python train.py --dataset="chords played on synthesised instruments" --train_examples=52083 --input="log_mel" --isotropic=false --kernel_size=7 --init="torch_default" --residual_init="none" --beta2=0.95 --lr=0.0012 --precondition_frequency=50 --ema_decay=0.99 --lr_schedule="cosine" --final_lr_fraction=0.01 --weight_decay=0.05
Rows from block 4 of a small masked spectrogram model, named by matrix and row number. Rows with one number belong to one neuron. Each number is 128 + 24 x the weight over its row's rms, rounded and kept within 0 to 255. All counts start at 0. Numbers have three digits each. After the name is the row's rms in percent of the matrix's.
After each neuron's rows are labels from the 100 clips, of 14848, where the neuron reaches its highest value: "top examples" is what is common among them. Only what is clearly more common there than usual is listed. The data: chords played on synthesised instruments.
# fc1: MLP up (model.blocks.4.mlp.fc1.weight, 384x64), inputs 0-31
# fc2: MLP down (model.blocks.4.mlp.fc2.weight, 64x384, transposed), outputs 0-31

fc1.112 079:137126148129163183141099141150115140124140134137124145137113117126115135101122084106121145120142
fc2.112 085:099148097133146113093163138135150107154146108111123155115111094124128084122160076158147111108097
top examples: playing: arpeggio down; square lead

fc1.47 110:129110145119149110124126132107102135115140143128141149112136109161140159096174102108131105170149
fc2.47 106:113177120136117146118141173156152091167143097106159151081105104166145102110118127127113136127126
top examples: clarinet-like

fc1.36 099:148146127131109152100093102129116165117097142124122119090140091140102105135178121150139119127161
fc2.36 106:118111159131156153161065087108102141122155127085123112129116143137141158150145133116114111111123
top examples: mains hum

fc1.240 115:152121116147160123092083107117135150111183079102143181130186096116120114128148149065133128142134
fc2.240 100:089126104091173146144087103116097135129122125125124131126134127141124099164096110078134128120121
top examples: mains hum; rumble

fc1.160 107:136157116158141096150112145167128101132098115099164115129139139142143089139115119158173113093117
fc2.160 108:149149091141148135152165112085101123166094125069134131069132094145143153119109079103143170120140
top examples: clarinet-like; square lead

fc1.339 086:087118120127127143142118134119172169114131119147135111138113104083106116123201101136139114109135
fc2.339 091:133150144166147100170130127107129091125099132143157108122133156084111119116089135101124103131147
top examples: mains hum

fc1.85 103:115131157126116120125117125110091114144126186144135115136139082156119091139090088134120088137092
fc2.85 097:117145123170169145130145120126120179125131079117143148165093149149081141104162172145093150127118
top examples: clarinet-like; square lead

fc1.74 095:123132113125167109175077123139123118152179184128148124124120073126119100134111112141121118115130
fc2.74 107:142114133148125121093163134143115145176095122115090103092118096149141145142144123152123171082109
top examples: playing: arpeggio down; marimba-like; mains hum

fc1.156 100:109100148112089106114147141132153111128176174108125135107139155113145154135122118121095126144153
fc2.156 073:109114114111089137095113146104100097108101148154126122150125091133138147146119120134085123121072
top examples: playing: arpeggio down

fc1.127 089:153131124126130110086130165147169141134132150152124147100125123134121168090113132119063121127111
fc2.127 086:124113190148108135116147146139132119146094125170099151145140140119124116090132113135082118105108
top examples: playing: arpeggio down; square lead

fc1.253 087:123123178125093156114107159102125117129121120080124121146148093109103046154152121140119127126128
fc2.253 104:151148140137125090091176124160097137165152127095116123163128129146087120125084129114163140151112
top examples: marimba-like

fc1.16 099:105082136072115151142115139114142139118092105095152127107134117142136093129160116066084129131149
fc2.16 090:115127095115114097133130116170145181163147137168128161156180154127147152150073117140127158104138
top examples: marimba-like; square lead

fc1.139 102:143114134158112114117148200098152119118112136100145131106090134098117113170146138120124141125125
fc2.139 097:150116166129117131138135133120077142139115130142087155192116117141148137049112142092148152139144
top examples: marimba-like

fc1.134 088:098117107074107139121104126168154169117117103106126144164124127133130142121166100131131128144096
fc2.134 095:145138144124146161117135077128119124141107128134107106160136086142124131164136119145106134152137
top examples: clarinet-like

fc1.318 099:134119141147124097163119144159124110142102112111115177122132132106104142102106152121106098140121
fc2.318 107:105113125103123149193109107145131140144107115146101108154121096125100135137158162146103159088100
top examples: playing: arpeggio down; marimba-like

fc1.96 094:111134124138106074097137098117127158180101171100112154127095144141130113118138119089160105121129
fc2.96 094:153121161113156134090187106109129110161126156109111171098126147101107108129128090137118103166120
top examples: vibraphone-like; organ-like

fc1.153 140:117127127142135126167087120079151165138141185123141125128131128161140147142143140151131109135163
fc2.153 111:114117116119071112141155128126157131156089087122130152103140081137144130129144141154134126143126
top examples: mains hum; clarinet-like

fc1.258 100:156124145146133111187052179114077163151103136118094125129110116139118114122090100102120112116115
fc2.258 100:117124101143140095067133132141176151117112138163151195101156124116131121124147125116139147124141
top examples: mains hum

fc1.248 099:144138110169089101158137172151143129133133124123122124134121107153105131111162170127114141141091
fc2.248 097:110133112141078122129140095137173091101129167085123114159121193127121097144146130121134132107119
top examples: playing: arpeggio down; vibraphone-like

fc1.351 100:124114146137133107156135133127139170135069176131125128141110158124128100106155167130112160144111
fc2.351 099:155181164133155141118125157147155137152110140128142129106123177135144153135151089107134119092128
top examples: clarinet-like; square lead

fc1.147 098:145150145146130192095102140110155120129094108095144202143131096131111106154104111136109125158128
fc2.147 105:106163149125140106110165149191169116152100138132121145135159130173125127135136129135136129112123
top examples: marimba-like

fc1.123 079:127081128109120121160139159123102121119144153084116137096139118137121109084100105128077157159150
fc2.123 080:072139144131152171115147122160099133113084136097090134111185141192139113147131137146091146088175
top examples: marimba-like

fc1.231 114:107132123046113129131139164136130138090121119107067122102160112111110118114150142120126125091118
fc2.231 114:175120107198161124141119172104169143139102116108052155122108143131151122130107150154147131095157
top examples: clarinet-like; organ-like

fc1.199 104:111119100136160141150072139128141147126147167132134110152150118141138097135117120179118102111164
fc2.199 105:139117139107139108120111108120126127126140131144132117136136169102095148111120124098141125170131
top examples: mains hum